A small contrastive image-text model, trained from scratch.
Model: 5.89M parameters, 64-pixel images, encoder arch regnet, encoder norm groupnorm, encoder depths [3, 3, 3, 3], text encoder width 256, text encoder layers 6, text encoder norm layernorm, text encoder activation squared_relu.
Training: muon at rate 0.036, 8300 steps, batches of 512.
Rows from block 6 of the image encoder, named by matrix and row number. Rows with one number belong to one channel. Each number is 128 + 24 x the weight over the matrix's rms, rounded and kept within 0 to 255. All counts start at 0. Numbers have three digits each.
# convs1: grouped (16 groups) 3x3 conv, stride 2 (encoder.blocks.6.convs.1.weight, 256x16x3x3, standardized in use), inputs within the group 0-7, a 3x3 kernel for each
# convs2: expand pointwise conv (encoder.blocks.6.convs.2.weight, 256x256x1x1, standardized in use, transposed), outputs 0-85
convs1.66:122119132135137120123114113158124141126114129150173141176123111130119144110128158122116099094103138080150137121138111120151101138086131141113108131134121124089087101118132107084153131170130128145130162105154137143139
convs1.67:110127148136131127152124116125137138132099120170152145138119156118128132107139130085130178122100134133175112137101121114137140094127127100148140120134140117105133104133146144089113154151111145143134114125124127117122
convs1.68:128126132149114132141128132138128139134130135115118146137156110110118151129132134078089185135136131132124094157121129143123120101149121121137111119143128118112153092111196123144155120089128109099156103161129142116110
convs1.69:113132119134118139112140119132151135158125117136119121130139099161135080137124128145128101069181117107109141136154111139113105135088085128148101138116134124150115161132146108141105144125107133145134111143146120102139
convs1.70:116118100124132124123120135115158130147143138128167139110134116125127140111110103128115128144119125135114131137122124141132121147144140107088101089109086110095104137167144118153146151144145151152166156114172158161148
convs1.71:170115125119148117118127133136135117120127149126133116120133139136133160087148111122132154164098128151137117132112109116120147120169141154164103110122107133140143135113122123123128163110102127110129131101125157123133
convs1.72:126121131096130137141123120105121132126134119110142128155095113134149100107104109114103097096162119100109100107128152126123118137150137102116104086152128119065116137125114118173139117127157148155122152106167143165142
convs1.73:155145109111131153144101120134134130121128134148138131130141148164110131131101118118135094143118133087130169098119116104151130153110140116140143149139143155103076158115086171099126107142148136096104141129125089131169
convs1.74:156092126133136130112114130117145132136126145141096144113125129130143127132141147090110163145130121149096108148132131161134135084155157124076095101150107122127131122143136143140138143081134165145119134109153144165099
convs1.75:134109133129136130129112122134113128110101165153157141120118118104151150131121115132137083172092140122110144124124152134119125152154099122107142102130146114097097177128107139088175141120140106133141125136122140151140
convs1.76:138126109109137137154121110124114149138163095121121139145164106144126115119117151143089102151138116138114084099114115139115162128135149131149103118124139122145126146116150170119089098111129119113130141112137152131106
convs1.77:111120130114124100109114112128146154151131150145149149128127119137125127136123124151166173160174178158194166124126126123117134122130135130126111108107110105099108143197153174165181144160162133115146130129157129144151
convs1.78:121117113149125110111118151148106105085138114143123113109102126103155121101111130107101136130113097122096088123159102143131117116102128114144105192152091130133089135139109123111132135141112151145137170110113128119126
convs1.79:143114131149136141096119103137120132127121155145132122139135104100106160165150139096126133114123130138087127129103122115139149142112115118109152151123126119145108122106126121116156179124119133124114155122105143163156
convs1.80:116131101142138124104066149125139136138118113140133143127134165122132117131137105132108104123138118144105105122152149140116127121158147099124152155117161130145101150115130114140127121100133115143135122119148168144192
convs1.81:126115143158100087096087109110101056069190091086073069119156118125126130115130091123121144149121143126146123151134130138138092107151145137132151127102182163143145147145129146117140135142144151155117143100113114111149
convs1.82:095132168136109125140146130126126121102126115107113098119117124137130125137141129091127132127134103165106132143119121104129160112167104149104135119133117134125095120135142124120143131150148123124148131113172124171160
convs1.83:112145069106153122106102113163134144100104134166126155138135122124115108167150146104133132145116154149123130148128152099141114113126117137112141113145136111117148149124121127137133123105126133123117109148115136087099
convs1.84:147128191150077106169124136150084111060156082099088101126131125123156124093127114117158136155090158132138158112122151138125123125124121113145151159098154138129144143104128149120142120141128133133087125118124110101124
convs1.85:143124147126098159177129105087083106044170076080080092118115116124161103124097142115117146111113104123116143126137134150117148142160118125121107111124119108128140142141136134119150136151165126126117151134176151192150
convs1.86:106139115138138106110116141143133125134133173108166127143136103110125141158105145095112169132129122147149105138102131137146106147107110101138132152128119126144141126114138116138125141125130124102112129163096136091134
convs1.87:128150127124122100124135130145099147126146076110101124128109112151116117165127104131135138112123128108122143105164141132134140136100157117129129148098149133154160131111122134119137112159136161121124141154130133126104
convs1.88:118091097099138086089064073133103075089159054090075103131123135132143150132137156122145123142138137126137118125135173136125151141174169137147146143120149170160161114115131120123117121122119112126139115114153137135170
convs1.89:089168128159088144134139145127147122114113118129110122135090121109141100144161120133160125127111135142135131144093137123153118088165113154165127114081160144163165126118110149150123091136132129098131132142111101110150
convs1.90:115140151117127133143158122119190074130126159118109131121137116113130137116126148145138142125120111110137108132111139150145099127130132099103166140138100131130132149143115123127142119114131108132150137144135131123106
convs1.91:120110177177112113115172082118156123108109118145111163140145100133152111102108140117122136112144128151119112115137124142130142124112133116170133142097139171110140139146106127108138122107119129121129135144125129128084
convs1.92:094138086098147088104055097165160138122107174136168175119128149136126140132142153126153124144108136149148111135126136123163116094112113099165137142144130151150115133117126122155113119096098131143130111138122102095111
convs1.93:101143137165101154180135134137142066116140135117090124127139134115132131127090123128100141104138104132119105126129133147140153107134129174119122125130125131138092122143126141127119149137125092125140142129185170140123
convs1.94:155106094089174087126103117140087096101121149095097150116131137113120153133159151113137144102141141117117111128137126161114133151172135122136116124116157135136090136119128131129129138133124135136140125121158154151152
convs1.95:127105109098142122111105112104124192130147104190112123113145146143126146141099141151132121141110135124148129130145124114116147116141145160159111132088140118140131130087111110156119113113162133128109099132134106113162
convs1.96:093133141113169070131098108147122108130142130130126139139109121102118139108146126114136123157125115115135168103138159097135140137111104124131138154148097107139130130139141109133123129119144137132123166125150104140152
convs1.97:123115118104176103148102101115155135127104150152138139119124161133121148133132111123156108135102111134155148150088120136158095111118139131106105121130135132131132134114148127150123118125110124124146168132102119090114
convs1.98:111111136100155125136147091114120127107096150154175162127126128125118152104154164124131124136120136150157157114129151116152136121147119110108086108111168122130162118137122120141155130118127129108124119149126109110113
convs1.99:116134106077164133133061104161122147164123088127122121115135115121121148104126156105160131155128213164157167123131127139131087106118121127153163158108084145134145116111129126111105097118139145141124142130128158106131
convs1.100:163140125134134134101128128094112151125131144114147143120130144131115132201124101101170135179116096142127173133126119151129132106122134108141129129107150109115133118156103160136111126121116105128121109111134130133150
convs1.101:114134147119114157177140105132137138129128126112100166110143129142121111131129127159169120156164139112139164100146129122101128143193137092113118086138152139144147115107119145152125121118131106108147134143119128127101
convs1.102:156169177180142197169181173131120110114122125123129129132118136125124122125127118085043068037086046080053079139149149161139142145143132127120123107109092113084087142121133125150123127128133138140127129137141120128129
convs1.103:135153144142136096115113129151142118139107137125129162170149144115119143142139121142155153102113078176137125124120145155135150161134097132126136120118123131140095116145129129132124142123131142135122102122133099147132
convs2.66:119154145141162115127167120156143110141169144157128128158120167121155118104102164151131093137125127131155086103140122118119155067123135144136125119136128122121128113154125137112124137105103120112126156140149153131115141148125134129120091094141144137143134120
convs2.67:131120156085123179137137140149147111144105134116145173150101129125141121141121143133063128082111108123118116120106113145129147125153100143146162123078149123110131145133144124103149139086122121179113157117135109112111168096141128131108104139107107121126130121
convs2.68:127116127173142133097118099141153084143112103084133164123117115125144128142105086134154128144132128138118133138127152085147145121113133129152156118132132092122096138121121149109154113132112111161117141126148121135115106070154107102150130161097120113155102141
convs2.69:142120109092157135146100128149125110128136165139159138126141122117166119129131133105093140125114110077139156135136130106136132122120146139093109095136127113142126121101109121104131131141116124160136132101126081132117150152161134166157161161179096110129125139
convs2.70:131171157127144180092095115118105140154132156131101095149114189148090121116082135094120146136141129173116131116096164094176121137120118133158103109169108123111193121167137113126110103105164106143137167152130185113127125089143123102143111087117118136140146125
convs2.71:149144128143128115065088158172104151129092114093146121114109119135079124138135131102102118148138089160115091156121137134125118151119121133101139145128140118127146136126118130128116159126146124114116126107165132110122156124135109134113108132088149135135117127
convs2.72:137131111134135139132140131101154162149113143148127087131132118145117122141077108118169092137111155127116132131133123109160118129138138104112124105114124142139110140132120108146141112117146094116135111134185185137173131149142109136108075095099135107105135124
convs2.73:110147125125101148111139132110126109117141135117133107127127148123154150123120096112194080089108131151166081115116109164137089106152135123130105151122123127141139112106146125111155135109143138189141122128090143139099148090139139126124132093123130128126117128
convs2.74:163112134095136088150121106129131144144143116119105174154122146146122113128098118135182141143153135181110141116137172100153108095104161103106091108091143133145163134154088170094145136127134136102152133136163151099118135134130129138133133119153144129119137109
convs2.75:175133150154146133116109117085129158144138154110125124137111184084137142116120135135123139122134145150118100150122122120125119120148170115200116136125127135151174137129138119157133127139101125154123144127125137123142159122170140118128122125150129124125136128
convs2.76:101117129128115107141131165066110151136129141140143132119141155108116135132118134133147125147121133157114087154126128141141132134140122123120119136098113130123126123122125112109103154116156137153133108115146159171153141173175143154142123128139144162126148134
convs2.77:096184185152161120140162157169171164115136067121145120000099130177137132161143088105132110129146140109144099102143131101165120107143076067132074116156158118120102127135113072117111186137074184143154136115129104132129140152118153126138133116099132146141209137
convs2.78:080124136100134133137167138112130193132113118165173123121134083134129127132130108117169173163178154093145105095097098095140156129131116098143122084117138141174093156055144102146108164132105135130151100173134122164119144138131115152110191126117134132134097122
convs2.79:114138138162148099104147142113135136155183127144140131132131132106130125138129147141102141136125174142154087110093108137092146110103129127126141108154140150149155136128110120121127131130094152144142141101143134137116162098111128152128108139140186110081110112
convs2.80:127133094129134116120175149134159131135179131081135138111112131135127153129116115126124137099133135090130127113097130119124164129128085108142138125123138092086134138132101141144148118150151108070122114179131127149123116100090132114116134148118138155101122131
convs2.81:109127169117172107134112090164125188138143101133125136170143105161180063136128145194170151095117114135084111147147130180170116142140161100121117115139146142069119095078154089183136128155079119150126146191101099139130146064132139176157135120085157099121147119
convs2.82:121125133151137122135141142139142107126118141110145153110147149133097114130121122106126105141089073139142105128123151113121096115128103114128114133126139078092125115122144132113154154119124129138172139100076145097124130142078138125136127128121111145149154135
convs2.83:139159104161124102102169093084118139136138121105118164104140133126124105116132106117136126084138146130123129134113158085143144169106131126142134140121127073122130141114103125127118148105115126084153132144150112117102139162111125128150123160116111136112087115
convs2.84:109138171166148149092151141105102101125162109118158076147149093168140242140155129068090086110163090130163120145114122154116163140158142142088161147111131122143116170107137105128050133099134157122121144121138144092082140151097178169141108108132140150155118140
convs2.85:079133145126157135137155144095164142124127148130138076128146132157128094191137159138150149139119137134096141162161136133138101087140115142094112125074170157121125092110134104161079128108079110120082125104107134075122124125115153176091151139108095161116140112
convs2.86:139140123140109119138083152118120126124129115125134125110103132137077149116117106113175107147181176132132133134131114121142137122122114124130119127123124103137133122119122134098132143141173118161116110177122104124147122121122121125128136160181103135112110128
convs2.87:134136112170123125131118128160116174125113129129134126133148116129111079142130144089115101114146142113121156141129127131124105101118140134157135144078124119157126116113124135119099130128116128096108152165140122168115129105125136124139134129154118123146118125
convs2.88:120160171142138144137146139098152128156127130125107122145110100176093140108151126099090113194149163112168114116133134181150133145100131084081107150118151154177160114140116082060166135126120140101128139124090113096114086129103162166143149071174131113120108127
convs2.89:123118136177100131099127097113122147139176112103140151121167151149143113133130146112132118109091115119114121120127136122135123118128118123149144132124137136110130166131131140121187147122160140113119135103134151123157137138093125126153129127127123108127115133
convs2.90:124112130145132124134167145182101085141091134114137113133115123113080098136134123080124112112142161129140109128096127125126172128106116128140130098130124098103116120132131138109149119148108117152155125093097128108163140146117125124143143134106102128093127126
convs2.91:097132126090134126151157117125114152125121132152130151125127132128109140135125114114052144147158120153176128124111140137137126140124136134147149109107132165119118131111129116142120139103132126186126126166117125071108131165150142136141139153192116121134117121
convs2.92:116140105098114157150138120122142145125131110154119132095112127133133116109140132121145104136150118121103103114153122128161093169125070116106124145171119178116133143097112130156131147127102102104114087131109140104117103169173113137140115131161142148103087106
convs2.93:148108140154125126150091097085127127133164142115155145128129135137103109151117095167138096107115134118114130135132137151134124070127102124112118120097146146117121136142120111147122159139101132085155136182099119106156111102093124114112144160148121138125116147
convs2.94:171142120169127082170104160125112172121123139112120138119125103151116123162116081145119176115072095091099117122138142176105109113078073113159147111071127141133163144119102133109133115145113128165125147129127098142111136110097116133079135143096128137127145124
convs2.95:109135107124131107130149129142132112132125114131118076105145146104104145105128172094126131141110136096119126120139124126100137157147134115193127141138129146104141138112096132141152157084115138184152130113090087151085123127127119120140144125105121134149119132
convs2.96:126114104089108138115122154135129147134138145119136132114125129157155135097107089155106125134094161105093133076132117087159154127122086151103115110140120139155119130145125156110145110181125137143160120085112112153145153144133145121110147129112130112109125120
convs2.97:134127119110129110156114179148151165114141130121109103123128129116114099114108077112139121128120115110121121111149120112128122149136118135118122111140122171155139180104111144098131127145180141042115126115097124164131119136076136120122121089128124141145127119
convs2.98:101139134125117099156103116113149160136144155097123123145147131120145174084113114154128118147105159122100109119085141145149144164143155126155118104155130161138132138127096108112147157128160141090142146129120142089150127156184131140111115125112157102114138140
convs2.99:137103164150163146186191137099114120138123075150117137163167076128134136143121120092099117138074146135150082150142097106094146128129132133097137109153150166118117109086102096129112145118145160090111140082138126109107107124150098027118112104136119140067132088
convs2.100:115150115097124184137116130184113101143159120131121111154126154102133102124119146123143113098147153102085127132136144145126089140152127108115130127131123133131146099129170134151132151153133145128099137101119123130143148199137149136121120137150117127131112137
convs2.101:163120123119105161132176117102150132130113139143126166160130120186099122106126094158191148103128181170139142126129133104157094070144168136081130133102132117147129151109187130123114124139158124100100153145116159123129132151139122116143144139104177139100131146
convs2.102:146016210185158138195134137121083127234078102124100128125121123127134141153184087075111124120108145078120103154167019069139148175092076084126178199162209122149042141086111087137128068129118076103147186152132106096101085085177029135014148127153142159136154111
convs2.103:151133122102099143143133127105109098128177140117120131141120130127070129106113092118093072125137120145135139099153126133168114078122132106131143136125128105128127167107117150099123130127155140117151123072111136120113126152097142148122118129134127113155138126